config = dict(
    model='contrastive image-text model',
    dataset='patchworks of several textures',
    train_examples=36250,
    image_size=64,
    crop_scale_min=1,
    horizontal_flip=False,
    translate=0.12,
    rotation_deg=10,
    tokenizer='word',
    vocab_size=40,
    loss='softmax',
    embed_dim=256,
    encoder_arch='resnext',
    encoder_norm='batchnorm',
    encoder_activation='relu',
    encoder_depths=[3, 6, 6],
    encoder_kernel_size=3,
    encoder_stem='deep',
    encoder_avg_pool_shortcut=False,
    encoder_widths=[256, 384, 576],
    text_encoder_causal=False,
    text_encoder_width=320,
    text_encoder_layers=10,
    text_encoder_norm='layernorm_no_bias',
    text_encoder_norm_position='pre',
    text_encoder_activation='relu',
    text_encoder_mlp_ratio=4,
    text_encoder_head_dim=32,
    text_encoder_fused_qkv=False,
    text_encoder_bias='qkv',
    text_encoder_qk_norm=True,
    text_encoder_parallel_block=False,
    text_encoder_inner_norm=False,
    text_encoder_positions='learned',
    init='torch_default',
    residual_init='zero_last',
    optimizer='soap',
    beta2=0.95,
    lr=0.0011,
    beta1=0.95,
    shampoo_beta=0.95,
    eps=1e-08,
    precondition_frequency=16,
    max_precond_dim=1024,
    one_sided=False,
    adamw_lr_other_params=0.0011,
    grad_clip=5.0,
    l1_shrink=0.003,
    magnitude_pruning=0.5,
    steps=2700,
    batch_size=128,
    epochs=9.5,
    lr_schedule='cosine_restarts',
    final_lr_fraction=0.05,
    warmup_steps=80,
    weight_decay=0.4,
    adamw_weight_decay_other_params=0,
)
Rows from block 6 of the text encoder, named by matrix and row number. Rows with one number belong to one neuron. Each number is 128 + 32 x the weight over its row's rms, rounded and kept within 0 to 255. All counts start at 0. After the name is the row's rms in percent of the matrix's.
# fc1: MLP up (text_encoder.blocks.6.mlp.fc1.weight, 1280x320), inputs 128-191
# fc2: MLP down (text_encoder.blocks.6.mlp.fc2.weight, 320x1280, transposed), outputs 128-191
fc1.638 088 [ 82 128 128 220 128 101  70  77 128 100  82 128 180  79  98  64  98 128  99 128 128 128 155 105 150 128 128 128 100 128 162 128 186 128 179  73  52  62  70 128  92 110  97 128 128 182  93  71 128 128 166 153 101 128 128  75  57 128  92  71 104 128 141 128]
fc1.639 096 [143 189 128 158 183 110 128 117 128  89 128 128 120 139 179  40 128 151 158  81  59 103 128  86 124 128 168  90 144 128 216 203 128 128 128 128 128 128 196 128 172 128 128 165 128 127 106 128 128 142 128  75  70 141 116  96 207 174  79 168 128 188 128 128]
fc1.640 121 [128 128 161 109 128 128 128 128 215 128  66 191  94 128 110 128 128 128 124 128 116 128  45 128 235 128 128  80 174  75 128 128  65 128 128 128 182 142 128 170 145  63 128 107 169 128  79 128 128 153  88 128  61 128 128  88 128 128 128 128 194 128  18 185]
fc1.641 090 [128 162 128 183 156 128  92 128 176 191  70 180 128 128 128 128 128 101 128  74  87 155 128 128 128 161 128 128 128 128 128 156  97 154 181  30 128  80 106 128 128 164 128 190 153 102 162 128 149 128 128 128 128 128 128 128 128 128 128  96 128 128 194 128]
fc1.642 104 [215 103 128 140  90 128 128 152 128 188  80 128 128 128 149   7  94 167 128 128 195 128 128 219 128 128 128  59  88  80 128 144 128 128 162 128  84 150 223  55  92 128 128 151 128 128 128 177 128 128 128 166 128 166 154 128 128 164 116 128 128 128  64  66]
fc1.643 102 [160 107 205 160 128 103 128 128 128  87  91 128 158 128 128 128 128 128 186 128 107 128 145 173 128 169  98 128 188 153 128  84 157 128 128 158 128 128 128  93 128  96 128 128 110  38 128 128  36 128 101 128  89 128 128 202  28 128  45 101 139 128 128 128]
fc1.644 099 [128 122 104 128 128 151 157 138 182  86 197 128 201 128  99 170 128 128 128 128 128 115 139 128 139 128 205 128 128 128 128 128 128 116 128 178 128 172 173  68 200 145 128 128 128 128 165  79 128  48 211 147 128 128 128 128 128  75  47 128 194 152 128 128]
fc1.645 117 [128 177 128 180  95 128  57 194  86 128  99 128 128 150  86  54 194  91 128 128 128  85 128  58 128 137 160  71 128 111 128 128 128 128 133 131 128 128 128 128  78 128 200 128 128 128 141 128 128 128 159 156  83 128 128 219 128 128  65 128 128 113 128 128]
fc1.647 080 [158 184 128 119 128 128 128 128 149  98 128 128 128 128  72 128 128 128 128 128 128 128 175 128 177 167 115 128 204  79 128 128 128 113 128  84 128 128 128  92  76 128 128 128 151 128  78 128 134  50 128 105 169 166 128  50 128 113 128  87 128 128  65 128]
fc1.648 090 [128  69 194 128 128 111 128  55 128 128  90  36 128  76 107  85  86 128 128 128 128 128 128 128 128 128 128 128 181 128 165 141 128 128 170 128  59 207 128  80 128 195 179 128 128  80 201 161 128 128  63 128 128  97 128 128 128 192 128 128 128 128 128 128]
fc1.649 091 [128 128 167 128 128 157 159  77 128 128 155 107 128 172 128 128  32  76 128  75 104 101 128 128 200  84  93 128  84 128 170  73 128 128 128 191 128 128  73 128 128 195 107 128 128 128 128 128 128 128 108 149 128 154 165 128 128  98 159 128  86 180 162 128]
fc1.650 097 [191 128 128 128  89 177 128 128 128 128 128  86  80 128 128 128 158 100 128 172 128  18 128 148 128 128  98  96 167 128  58 128 193 235 128 128 128 128 128 167 128 128 181 128 128 128 128  87 128 128 182 177 147 128 128  73 105 128 128 189 128 137 205  87]
fc1.651 108 [162 128 128 212 117 122 128 128 128 118 128 128 193 128 128  39 128 128 128 155 128 128  10 128  77 109 120 128 121 128 175 128 128 128 128 128 128  43 128 117 173 128 128  32 109 160 128 128  82 128  82 128 128 198 125 202 150 128 158 128 128 128 163 128]
fc1.652 085 [128 162 128 128  80 128 128 128 128 153  91 171  86  98 128 128 103  86 128  71  84 155  59 128 103 186 142 143 128 128  87 128 165  88 152 128 128 110 128 128 128 128 128  79  93  92  80 128 128 128 128 128 159  88 110 128  90 128 128 101 107  97 150 128]
fc1.653 104 [174 135 128 152 170 185 128 110 121 169 128 128 175 128 128 155 162 128  37  92 128 156  92 128 120 128  89 191 128 238 128 128  65  82  60 128 128 128 128 156 128 168 145 128  65 128 148 128 128 128 128 158 138  75  78  88 128 128 128 128 110 128 128 128]
fc1.655 100 [128 109 128 118 111 168 128 149 128 128 112 109  84 128 116 128 174 127 128 128  95 128 105 176 128 128 120 128 128 128 128 128  94 171 124 187 128 128 183 174 195 102 128 128 185  63 128 128 128  67 128 199 167 128  50 128 128 128 136 103 142 128 128 128]
fc1.656 093 [128 128 128  71 203 128  61  51 196 128 128 150 128 128 192 128 128 128  76 179 104 108  65 128  66 156 128  53 128 106 128 199  53 179 128  67 167 153 128 128  88 128 216 128 128 128 174 128 128 128 192  79 128 179 128 128 128 181 128 128 182  95 128 128]
fc1.657 093 [128 205  77 174 128 128  57  76 128 195  78 128 128  95 128 210 128  61 125 128  82 128 128 108 165 128  70 128 198 128 128 180 109  98 128 167  61 128  80 128 128  53  73 104 128 128 163 197 128 161 128 128  85  94  76 176 182 128 128 128 142 128 128 128]
fc1.658 124 [128 128 128 167 163  59 128 162 128  92 204  81 161 209 130 128 128 128 128 128 128 128 128  79 128 130  96 128 128 100 128 128 197 128 158 128 128  26 169 218 128 128 164 172 128 169 128 182  47 165 128  82  84 128  65 128 128 128 101 128 128  93 128 128]
fc1.659 106 [171 128  77 175 127 128 128 107 124 178 128 155 128  50 128 201 167 139 183 128 128 128 128 128 128 128 128  71 128  77 128 128  82  86 100  63  62 128  13 128 128 128 128  67 128 128  76 102  49 128  70 128  69 128 150 128 128 128 128 128 120 161 119 128]
fc1.660 105 [104 185 128 128 128  82 128 128 128 128 128 128 128  85 128 128 128 128 171 148  83  72 128  94 157  88 120  57 128 128 106 128 128 157 128 150 128 121 166 128 104 128 128 128 113 105 148  89 128 128  89 128 128 110 128 128 128 128 135 128  86  63 128 128]
fc1.661 102 [128 104 190 117 142 128  52 132   3 128 128 128 128 128 185  68  97 128 104 104  81 128  65 128 165 128 128 128 128 128 178 128 111 128  90 128 128 128 128 186 171 128 128 150 128 128 128  81 182 128 128 176 104 182 128 141 128 184 128  82 128 128 128 128]
fc1.662 101 [158 128 128 176 187 128 128 126 128 105 128 128 180 128 148 128 128 146 128 177 147 125  98 128  71 175 128  73 128  77 128 132 128 128 117 128 147  68 106 128 128 208 128 128 111 128 188 128 118 108 190 193 127 128 128  93 128  89 128 162 175 112 128  98]
fc1.663 092 [105 128 128 128  62 128 128 128 128 128 128 148 128  97 128 128 128 128  70 128 121  88 128 173 128 128  95 196 108 128 160 132 113 128 128 128 128 128 128 100 212 128 128  65 128 128  99 114  84  96 128  69 128 128 128 128 121 128 144  60 170 155 190  71]
fc1.664 090 [ 69 128 128 181 128 128 128 128 128 128  82 128  52 128  69 128  99 128 128 128 128  83 128 128 128 128  42 128 128  89  92  95  98  85  89  84 142 128  97  72  78 188 128 128 115  78 128  74   4 119 202 128  81 128 128 128  71 128  76 128 152 128  58 128]
fc1.665 089 [128  92 128 128 160 128  37 128 128 128 110 152  75 118 128 128 128 128  87 160 115 165 108  87 128 128 128 114 105 176 128 128 169 128 128 168 173  40  83  99 116 175 128 128 128 102 158  65 128  83  55 159 128  87 128 128 149 128 128  99 165 128 128 128]
fc1.666 085 [ 89 128 110 128 128 128 128 128 167 146 128 128 128 156  67 148 128 112 180  85 128  99  58 163 166 176  91 108 128 202 176 177 114 153  78 152 109 128 128 128 128 168 128 128 128 128  90 128 141  88 177 152 128 103  99 128 128 128  81 141  91  53 117 108]
fc1.667 089 [128 128 162 128 128 128 169 128 176 128 166 128 128 183 128 128  76 128  87  68 128 182 115 128 128 128 139 100 212 128 128 144  96 187 105  65 128  64 163  93 103 128  74 182 156 117 128 128 159 149 162 128  72 128 100  80 128 128  81  96  92 170 128  86]
fc1.668 088 [128 128 128 128 186 247 145  98 128 138  92 128 185 128  92  91 159 172 102 128 142 128 146 128 128 128  33 128 186 128 128 130 128 140 158 128 128 128 128  65 128 117 106 128  78 116 128 128  71  75 128 120 128  58  71 128  56 128 194 169  82 200  91 142]
fc1.670 103 [173 128  33 161 128 128 128 110 128 128  91  47 128  53 180 168 128 108  88 128 128 128 111 128 128  77  93 102 128 128  97  93 208 128 106  90 128 128 128  80  53 110 128  97  74 154  97 128 128 128 128 236  94 128  87 128 128 128 128 184  55 128 128 128]
fc1.671 092 [128 107  92 176 128 128  71 128 101 128 174 128 128 113 128 128 128 128  86 108 103 128 128 128  87 128 128 147 128 186 128  88 128 128 128  78 171  96 128 128 128 128  97 128 110 128 128 113 128 128 128 172 128 128  92  81 128 163 128 114 128 128 139 128]
fc1.672 097 [128 197 162 128 103  91  82 128  88 141 147  78 137  88 194  70 128 128 128 128 128 128 128 204 128 128 156 128 128 128 128  84 187 128 128 128 128 174  31 128 128 128 142 128 165  34 128 128 128 140 194 128 170 128 128 210 128 146 128  45 128 128 128 128]
fc1.673 106 [134 128 174  49 128  58 154 128  97 165 128 130  97 128 161 154 128 132 152 128 128  80 128 128 180 128 128  92 128 128  78 148  92  94 128 128 145 160 126  77 128 217 128 165  73 171 128 152 159 128 167  93 128 128 128 128 128 128 143 128 115 125  95 128]
fc1.674 094 [ 75 205  72 128 128 194  94 128 161 128 128 187 214 102 128  78 149 153 128 128 128 155 143 128 142 163 174 128 128 142 128 128  56 128 128 128 128 128 151 128 128 128 128 128  56 128  70 128 128  95 102 115 176  97  68  61 128 128 128 128 144 128 128  76]
fc1.677 101 [128 173 191 199 128 128 128 128  97 185 104 128 128 128 138 166 128 105  72 128 128 128 128 128 117 128 147  83 109 162  67 158 109 128 176 174 128 109  89 128 112 128 162 128 111 173  91 128 128 128 119 128 128 203 128  93 158 128 110  99 128 163 106 128]
fc1.678 101 [128 128 128  98 128 128 128  68  65 128 128 128 154 128 128  94 128 128 128 128 190 101 174 102 128 128 128 128 185 164 150  94 128 128 128 161 128 128  57 128 128 128 128 156 128 128 183  66 128 128  88 128  87 128 128 128 161 128 214 128 189 128 128  93]
fc1.679 079 [128 128 153  97  73  95 128 128 100  75 128 128 128 128 128 128 158  85 128 128  62 108 128  62 128 170  92 158 148 166 128 128 128  86 184 128 166 128 173 128 109 128 128 128 128 128 128 128  72 128 128 128  77 128  86  99 128  72 128 128 128 128 149 128]
fc1.680 093 [164 128 100 166 128 176 176 128 128 128 128 128 118 114  95 128 128 101 170 128 128  85 128  83 128 121 128  65 107 150 178  59 162 151 115 147 128 103 158 128 152  76 183 128 128 128 128 149 118 148 155 128 154 128 140  52 128 112 128 128 128 128  56 172]
fc1.681 098 [168 162 191 128 128  93 128 128 128 128 149  88 119  91 189 174 128  94  87 128  26 128 128 128  76 178 128 128 205 128 124 176 147  98 128 128 128 128 128 185 128 106 128 191 210 195 128 128  91 228 128 128 128 152 128 149 128 128 128 128 101 128  99 128]
fc1.682 091 [ 86 128 128 128 128 128 146 158 103 128 128 180 128  88 134  73  74  88  74 151 128 146 128 128 128 128 160 128 128 128 207 157 128 128 164  68 162 110 128  72 120 173 128 179  89 128 128  59 128 128 128 128 128 128 172 128 166  70  70 128 128  56 128 128]
fc1.683 090 [ 80 204 171 182 128 128 128  62 128 128 128 126 170  88 143 128 164 128 128 128  54 128 128  85 155 179  30 165  82 128  80 122 165 128 128 128  63 172 128 128  85  99 128  71 164  86 128  80 128 168 128 128 146  80 154 128  84 154 128  63 107 176  85  80]
fc1.685 085 [ 93 128 110 128 151 106  88 166 191 168 128  74 177 128 159  77 128 128 128 160  56 128 106 182  93 149 128 128 128 128 159 128 195  92 177 128 152 158 128 128 173 128 209 178 128 161 168  96  82 128 166 190 107 146 178 128  68  84  76 156 128 141  96 147]
fc1.686 118 [128 149 128 128 175 128 128 186 128 128 163  73 143 128 128 128 228 143 153 168  87 128 172 128  66 128 147 128 128 167 170  93 128 128 128 128 128  48 128  67  79 206 128 104 128  15 162 128  60 148 128 128 128 144 192 128 178 118 165 128 128 128 108 128]
fc1.687 097 [128 128 128 145 100 128 128  82 123 128 164  97  97 128 120 110 153 128 128 128 133 141  88  91 128  85  60 128 128 128  88 128 128 128 128 128 156 128 128 137  67  69 138 128  59 112 173 128  95 128 153 114 128 128  75 128 189   2 128 128 128 128 128 185]
fc1.688 082 [128 128 128 187 128  88  66  48 128 105 128 128 149 181 148 128 103 128 163 128  68 128 102 155 191 108  79 128 128 128  85 128  82  62 128 128 128 147  91  86 105 184  98 128 102 111 128  82 128 159 128 128 128 157 181  86 168 161 128  90 171 128 152 128]
fc1.689 124 [128 160 128 128 128 128 192 128 128 128  67 115 182 133 128 128 159 152 177 206 180 128 128 128 128 156 128 141 106 162 128 128 124 128 128 128 128 144 128 184 128  87 149 128 128 172 128 128 207  94 128 145 128 128 128 149 187  89 159 131 162 128 128 128]
fc1.690 106 [125 128 213 128 184 128 128 179 128  70 128 166 128 128 123  80 128 119  64 128 128 128 128 178 128 128 128 128 128 128 128 128 102  74 128 128 128 128 146 128 128 128 112 128 128 128 128 128 211 128 128 128 128 160 128 128  96 173  76 128 128 152 151 174]
fc1.691 109 [145  60 128 128 128 118 100 179 171 128 128 128  91 128 128 119 128 128 110 150  74 135 138 153 202 128 128  84 128  76 188  67 182 188 128 128 128 128 128 128 128 128 128 113 128 128 128  87 128 128 128 128 128 109 128 132 128 184 114  56 128  94 128  39]
fc1.693 127 [128 128 214 128 128 174  97 174 166 128 128 120 128  97  63 128 128  55  76  80 128 120 128  89 128 128 228 128 128 101 128 128 128 160 128 128 128 128 175 128 128 128 128 128 128 128 183 128 128 109  85 128 128 152 128 128 136 128  58 178 128  45  80 165]
fc1.695 084 [164 226 110 128 128  70  87 128 128 128 128 128 200 128 191 128  98 104 128  84 128 128 128 128 128 128 128 128 128 178  93 128 101 128 128 128 147 148 128  93 169 128 186 128 128 128 161 128 128 149 164 128 128  91 128  83 203 183 159 128 101 128  74 128]
fc2.638 038 [128 128 128 128 128 128 193 128 128 128 128 128 128 128 128 128 128  86 128 128 128 128 128 128  84 128 183 128 128 255 128 128 128 235 145 128 205 128 128 128 128 128 128 128 128 128 128 128 128 128   0 128 128 128 128 128 128 128 128 128 114 128 128 128]
fc2.639 105 [ 82 128 193 128 159 138  68 128 128 128 128 159 167 128 128 211 128 237 173 128 128 181 128 111 128 128 128 128 128 128 145 175 128 128 128 135 128 127 104  79 180 128  88  93 128 128 128 171 128 128  52 128 147 128 128 107 104 128 196 128 128 128 164 128]
fc2.640 129 [ 11 128 128 128  79 182 128 163 145 140 127 128 179 175 110  67  86 176 128 129 129 135 127 128 128 109 128  64 128 128 128 146 128 176  80 128 128 124 170  83  68 128 134  91 128 128 128 178 128 128 128 186 128 128 128 128 128 128 128 142 158 128 128 128]
fc2.641 076 [128  93  70 128  83 128 128 128 128 128 202 120 134 134 114 128 128 128  45 128 128 128 119  89 128 128 128  76 128 128 188 129 108 128 128 128 128  99 128  74 130  84 103 128 128 128 128 128 128 175 193 128 128 222  20 128 145 220 128 128 160 128  29 128]
fc2.642 113 [ 72 138 128   0 128 128  42 168 128 147 128 102 128 128 128  32  89 128 131 212 128  99  65  62 128 128 128  94 128 157 128 128 128 128 128 128 127 128  80 102 128 127 148 128 125 128 121 195 102 128 128 128 128 141 126 128 128  77  74 128 162 128 128  43]
fc2.643 103 [120 128 131 184 128 128 128 128 128 110 128  76  88 128 172 128 154  68 125 128 128 166 100 128 158 128 174 180  99 134 197 128 167 212 200 196  54  87 128  86 128 107 111 117  40 128  96 128  98 128  71 128  88 150 173 128 128 128 130  82 143  75 128 130]
fc2.644 094 [128 128 128 128 128 128 128 174 128 123  91 128 128 128 108 128 115 100 128  43 110 128 152 128 108  98 128  75 128 128 128 128 133 106 172  61 156 128 128  77  80 152 168 128 101  59 128 128 128 151 145 128 128 214 128  73  91 128 165  96 128 128 128 128]
fc2.645 126 [128 128 128 116  75 128 113 186 128 176 128 128 158 128 184 128 128 128  97 128  21 128 159 125 161 128 128  47  69 138 128 120 128 111 128 128 111  77 107 128  93 128 171 100  10 128 132 141 128 128 115  91  66 194 128 162 128 128 128 128 128 128  40  46]
fc2.647 089 [ 77  15 128 122  53 128 107 170 183 149 128 128 221 128 128 128 128 132 128 145 163 149  96  92 128 128 152 128 128 128 209 128  93 128 128  71 128  89 128 128 128 128 113 128  41 128 128 171 128 128 128 128 128 222 128 128  99 232 128 135 128 128 128  91]
fc2.648 100 [152 128  97  48 128 128 128 153 128 138  54   4 128  87 128  63 128 128 132 209 128 128  95  38 128  70 128  74 128 128 155 128  59 128 102 128 128 128  96  81  94 128 128 106 128 128 128 128 128 191 128  42 128 129  50 128 174 101 127 120 115 128 132  54]
fc2.649 045 [121 157  99 128 106 128 146 128 128 141 128 128 174 128 155 128 128 130 158 206 128 120 110 128 128 128 128 128 128 154 160 140 128 128 164 128 152 150 128   0 130  44 128 128 105 137 128 128 221 199 179 145 128 221 128 148 128 135 128  61 128 128 111 128]
fc2.650 094 [ 29 106 128 128 126 128 128 128 128 128 102 128 142 152 128 128 128  88 128 125 128  78 104  76 128 115 128 128 128 128 186 144  45 104 128 128 128 167 128 128 128 128 128 128 128 128 128 160 128 128 157 128  71 128 177  16 136 128 180 128 171 124  73  96]
fc2.651 124 [128 128 128 129 105 172 128 131  37 128 128 128 128 180  86 114 116 128 132 139 146 128 160  55 194 154 152 167 128 109 128 159 128 124 128 128 128 120 128  69 128 128  98 128 134 133  70 128 128 128 130 166 128 223  70 128 163 113  10 128 128 128 128 115]
fc2.652 023 [128 166 128 128 128 128 128 128 165  24 128 128  76 216 128 128 165 128 128 128 128 128 128 128 239 128 214 128 128 128  23 128 141 128  78  64 138 128 128  85 128 128  80 128 128 128 128 128 212 128 128 128  33 173 128 128 166 128 128 197  90 128 116 128]
fc2.653 080 [128 183 128 128 141 124 128 128 155 189 158 128 128 128 141 118 173 128 128  98 128 107 128 128 128 126 108 102 128  81 128 128 138 128 107 128 180  80 128 121 106 128 128  56  13 111  59 164 128 138  51  87 128 232 138 172  53 128 128 132 161 128 128  95]
fc2.655 110 [ 27 128 128  22 128 154 128 128 128 128 128 128 128 128  90  42  51 128 128 168 128 139 128  88 185 115 128  66 217 128 164 139 104 119  88 128 123 128 128  91  87 128 122  94 154 128  79 187 109 128  68 128  64 128 128 128 128 128 128 114 203  93 128 128]
fc2.656 093 [106 128 128 128 128 128  66 183 109 110  71 128 132  97 128  80 128  71 128 128 128 128 128  48 128 128 128 128 128 128 224 130 128 128 128 118 128 128  69  82 128 128 132 128 128 141 172 135 128 128  82 114 128 114  81  78 128 128 100 128 128 128 128 129]
fc2.657 090 [ 68 128 128  78 128 172  99  76 128 165 144 152 156 128 128  58 128 148 160 128  54 128 165 128 137 125 128  83 128 128 162 128  82 186  99  89 128 128 128 125 128 127 170 128  59 128 128 104 216 141 128 128 128 152  69 117 111  93 128 128 128 160  93 128]
fc2.658 138 [128 113  81 128 128 128 132 144 128 128 128  98 112 128 127 100 128 128 128 128 128 128 128  53 100 189 128 113  68 128 128 152 128 128 169 166 128  50  84 126 148 128 123 117 171 128 128 171 128 183 160 128 128 213  30 128 128 128  58  98 177 171 128 110]
fc2.659 108 [ 60 122  57 149 128 128 128 128 128 128 128 128 174 128 140  60  94  77 136 112 154 128 128 108 128 105 128  96 128  93 128 136 105  69 121  42 128 128  92 128 128 128 128 128  85 128 128 128 128  98 128 128 128 128 128  58 128 128 128  98 128 135 128  38]
fc2.660 119 [122 107 128 126 128 128 128 136 166 130 102 144 128 108 173 160 106 104 128 118 128 128 121 106 249  69 128  95 128 128 128 128  56 128  99 128 128 130 128  87 128 128 128 128 100 204 161 187 128 128 128 128  89 148 128 128 128 128 128 128 165  96 156 128]
fc2.661 114 [128 139 128 123 143 128 110 103 158 160 128 190 128 128 106 108 128 128 175 128 128 128 128 106 126 214 128 118 128  93 192 184  87  64 170 123  41 128 128 128 128 128 146 139  73 150 128 138 128 146  24  76 131 153 128 100 168 128 122 128 128 128  97 117]
fc2.662 114 [128 128 138 128 102 128 164 128 128 128  88 128 140 128 161 128 128  87 128 125 128 128 128  35 121 128  17 174 190 151 135 128  87 181 107 128 128 154 128 128  97 128 128 116 114 128 188 128 133 128 136 139 143 128 128 121 181 104 128 128 113 128 128 128]
fc2.663 098 [ 72 199 128 103 119 128  45 138 128 128 144 146 128 128 169  70 128 128  64 128 127 128 139 118 140 128 128 128 167 165 128 128  78 141 128 128 128 128 128  91 116 103 128 128 128 128 128 160  79  83 128 128 186 233  58 106 128 149  67 128  76  59 128 128]
fc2.664 037 [218 128 128 128 128 128 128 128 128 128 128 128 128 173 128 130 128 128 128 128 128 128 128 128 128 128 128 171 174  61 128 128 128 128 128 128 128 128 128 128 128 128 128 128 128 255 128 128 128 129 128 149 128 128 161  78 203 128 128 148 151 128 128 128]
fc2.665 078 [187 128 118 171 100 184 128 128 129 128 128 130 208 128  83 128 119 128 128 124 128  61  80 104 128  94 128 110 121  84 128 128  69 183 128 187 133 128  57 128 128 128 170 128  67 128  57 154  87 132 158 128 128 170  95 150 128 128  79 140 128 123 128  23]
fc2.666 049 [128 165 128  99 117 196  80 128 128 128 128  96 102 128 128 161 200 128 108  78 128 125 128 128 101 116 128 128 128  69 109 172 128 128 123  73 128 123 146  91 104 150 100 128 131 114 177 147 128 165 128  79 115 147 153 128  57 128 128 128 169 128 128 136]
fc2.667 038 [124 128 208 128 128 127 128 128 128 128 128 128 128 128  54 138 128 146 128 128 193 128 128 128 128 128 128  52 128 128 128 128 128 128 128 128 169 203 128 128 128  99 128 128 149 128 128 128 149 128 201  73  96  74 160 240 128 128 153 128 128 128 128 128]
fc2.668 086 [ 99 144 128 128 128 128  56 128 146 128 104 128  83 128 128  44 110 128 128 106 128 128  85  85 166 128 197 128 133 128 229 128 128 128  42  96 124 128  58 128  95  88 128 128 128 144 149 128  52 128 128 110  40 128 115 128 137 128 128 128 152 128 128 128]
fc2.670 145 [ 46  40 128 137 128 110 170 144 132 137 117 128 121  75 122 209 128 128 128 161 128 115 209 129 128 128 128  69 136  59 157 141 122 128  73 106 167 160  92 177 128 172 150 128 128 128 128 128 128 128 186 108 128 128  97 148 128 128 164 201 120 155 123  99]
fc2.671 085 [128 128 128 128 114 100 128 128 156 145 133 128 128 128 128 103 106  41 160  94 128 128 255  56 128 181 108 128 162 128 204 128 128 128 128 128 172 128 152  85 128 104 128 128 141  61 153 128 109 128  91  58 128 153 193 128 128 128 128 205 151 128 154 124]
fc2.672 088 [ 81 221  94 128 112 128 128 147 128 128 128 185  98 128 128 128 128 154 128 128 128 128 124 107 169 128 162 141 138 128 128 158  87 193 149 128 128 128 131  98 128  93 128 122 128 101 146 150  76 107  84 128 189 241 128 128 128 128 128 128 128  84 128 128]
fc2.673 112 [124 128 128 128 128 128  65 128 130 174  63 101 111 107 108 136  76 128 128 149 128 128 128 112 209 159 128  65 128 128 149  96 128 128  64 128 128 137 128  95 128 143 158 128  74 125 125 177 128 128 128 128  82 138 128 128 111  82  64 128 201 128  97  61]
fc2.674 085 [128 128 197  56 128  63 146  38 118 132 128 128 128 140 128 128 128 128  90 128 128 128 128 128 128 128 128  68 128 188 132 128  83 128 111  57 128 128 128 128  97 128 128  85 159 128 128 123 128 128 137 128 128 128 128  71 130 145 128 128 128 128 127  91]
fc2.677 113 [108 101 122 128 128  91 132 107 128 137 210 128  94 140 120  90 128 102 128 191 140 128 128 128  38 196 154 111 128 128 203 128 128 128 128 128  85 118 128 128 128  88 152 140 128  94 134 128 128 167 128  76  91 191  35 101 128  74 128 128 149 128  68 101]
fc2.678 102 [128 128 128  84 128  28 128 128 128 165 128 128 128 128  62 142  73 101 112 145 128 128 128 115 128 128 154  99 128 128 141 128 102 128 125  84 128 128 100 150 121 128 128 128 128  59 128 209 128 156 128 118 128 117  65 116  92 165 128 128 128 128 128 171]
fc2.679 022 [128 210 128 128 134 128 168 128  90 128   3 128 128  82 128 128  64 128 128 128 128 128 179 128 128 128 128 128 128 220 128 128 128 189 128 128 128 128  98 128 128 128 199 128 128 128 128 128 128 128 128 128 174 128 128 196 128 227 128 128 229 128 128 128]
fc2.680 080 [128 128 128  36 128 132 128 147 128 175  78 135 128 128  41 128 128 128 128 153 128 128 128 128 128 128 128 160 128 128 215 121  39 128 151 175 128 136  96  87 150 144 128 128 128 128 128 181 137 128  73 128 128 128 114 161 128  95 128  95 128  96 128  87]
fc2.681 098 [134  75 128 128 135 128 128 128 128 147 141 128 128 128 110 128  81 128 131 199 145 128 158 117  88 166 157  95 128 128 238 128 135 170 202 114 128 128 128 108 179 128 181 128  55 128 128 170 128 172 128 128 128 128  67 128 187 128 128 128 128 209 128 107]
fc2.682 050 [128 128 128 128  57 137 128 128 128 128 128 128 187 128 128 128 128  83 128 128 128 128 128 128 128  67 128 128 128 128 128 128   0 255 128  80 118 135 128 128 128 102 128  18 128 128   0 132 128 128 128 128 128 120 128 128 128 128 128 128 122 128 128 128]
fc2.683 095 [131 128 125 128 129 128  83 128  67 198 128 128 128 100 151 128  63  95 128 128 128 128 127  88 128 128 179 128 149 128 255 163 139 158 148 123 128 121 128  92 128 128 192 128  93 141 128 227 103 128 128 128 128 190 128 128 145 128 128 128 153  51 102 116]
fc2.685 038 [123 128 101 128 135 128 106  93 104 119  85 128 128 128 102 113  85 175 120 155 128 128 128 128 120 128 173  89 134  94  89 128  85  78 153 128 128 120 128 131 128 133 123 116 128 119 191 142  64 220 128 128 116 196 140  67 156 128 128 128 109  90 128 165]
fc2.686 131 [128 128 128 185 128 151 128 166 217 128 115 128 121  52 128  82 128  85 136 128 122 128 127 153 128  83 176 128 128 128 190  71  83 158  90 128 128 128 128 148  97 128  98  79 145 119 128  72 128 128 160  26 128 169  75 154 128 128 128 138  66 129 128 119]
fc2.687 157 [119 173 128 136  93 120 128 128  74 128 128 165  82 118 128 207 128 138 128 134 148  90 173 128 104 138 187 102 128 168 212 128 128 180 113 154 182 120 114  80 128  74 200 128 115 187 104 184 128 158  71 161 143 157 178 123 152 153 116 137 128  49 137 128]
fc2.688 011 [128  27 128 128 128 142 128 128  99 128 128  92 128 128 159 128 168 128 128 128 176 128 128 146 128 203 128 183 128 128 111 128 128 128 128 128 128 128 128 128 128 128 128 128 128 128 128 128 128 128 128  66 128 128 128 133  75 128 128 255 180 128 128 128]
fc2.689 126 [129 184 153 128  24 128  87 128 113 128  35 128 128 162 128 134 128 103 128 183 141 116 128 113  72 130 168  74 163 139 183 173 128 122 147 153 172 128  71 133 139  52 128 148 128 137 128 166 128 204 128 161 128 128 167  70 128 168 209 128 128 128 128 128]
fc2.690 113 [ 74 200 149 128 182 128  81 128 141 128 193 128 128 130 123  64 106 128 128 121 199 128 129 100 128 128 133 128 186 150 128 128 128 128 128 157 128 128  74 128 144 128 175  86 131 128 110 128  88  88 128 128 255 165 128 111 128 128 128 100 120  69 128  81]
fc2.691 109 [ 88 128 128 149 128 185 128 141 202 128  87 106 145 104 128  36 128 112 128  54 124 128 114 128 128 128 135 119 128  87 207 128  94 128  45  67 142  51 128 128  68 128 137 128 128 128 128 118 128 128 151 117 128 128 115 128 108 128 128 128 104 128 128 108]
fc2.693 136 [164 150 128 128 128 115 110 128 128 128 128 128 121 128 115 128 128 109 128  63 102 128 128 128  93  81 128 128 122 128 212  66 128 132 128 128 165 128 124  86 110 128 165  76 101 115 128 128  90 168  98  61 128 148  68 135 133 128 128 136  61 128 128 119]
fc2.695 080 [ 81 121 128 128 128 245 128 128 128 128 164 171  88 128 128 128 128 128  77 128 128 124 128 136 128 148 111 128 136 128 162 128  83 128 164 128 128 128  64 128 128 128 128 128  87  95 128 159 128 128 128  61 192 156 112 152  61 124 128 140 122 128 120  78]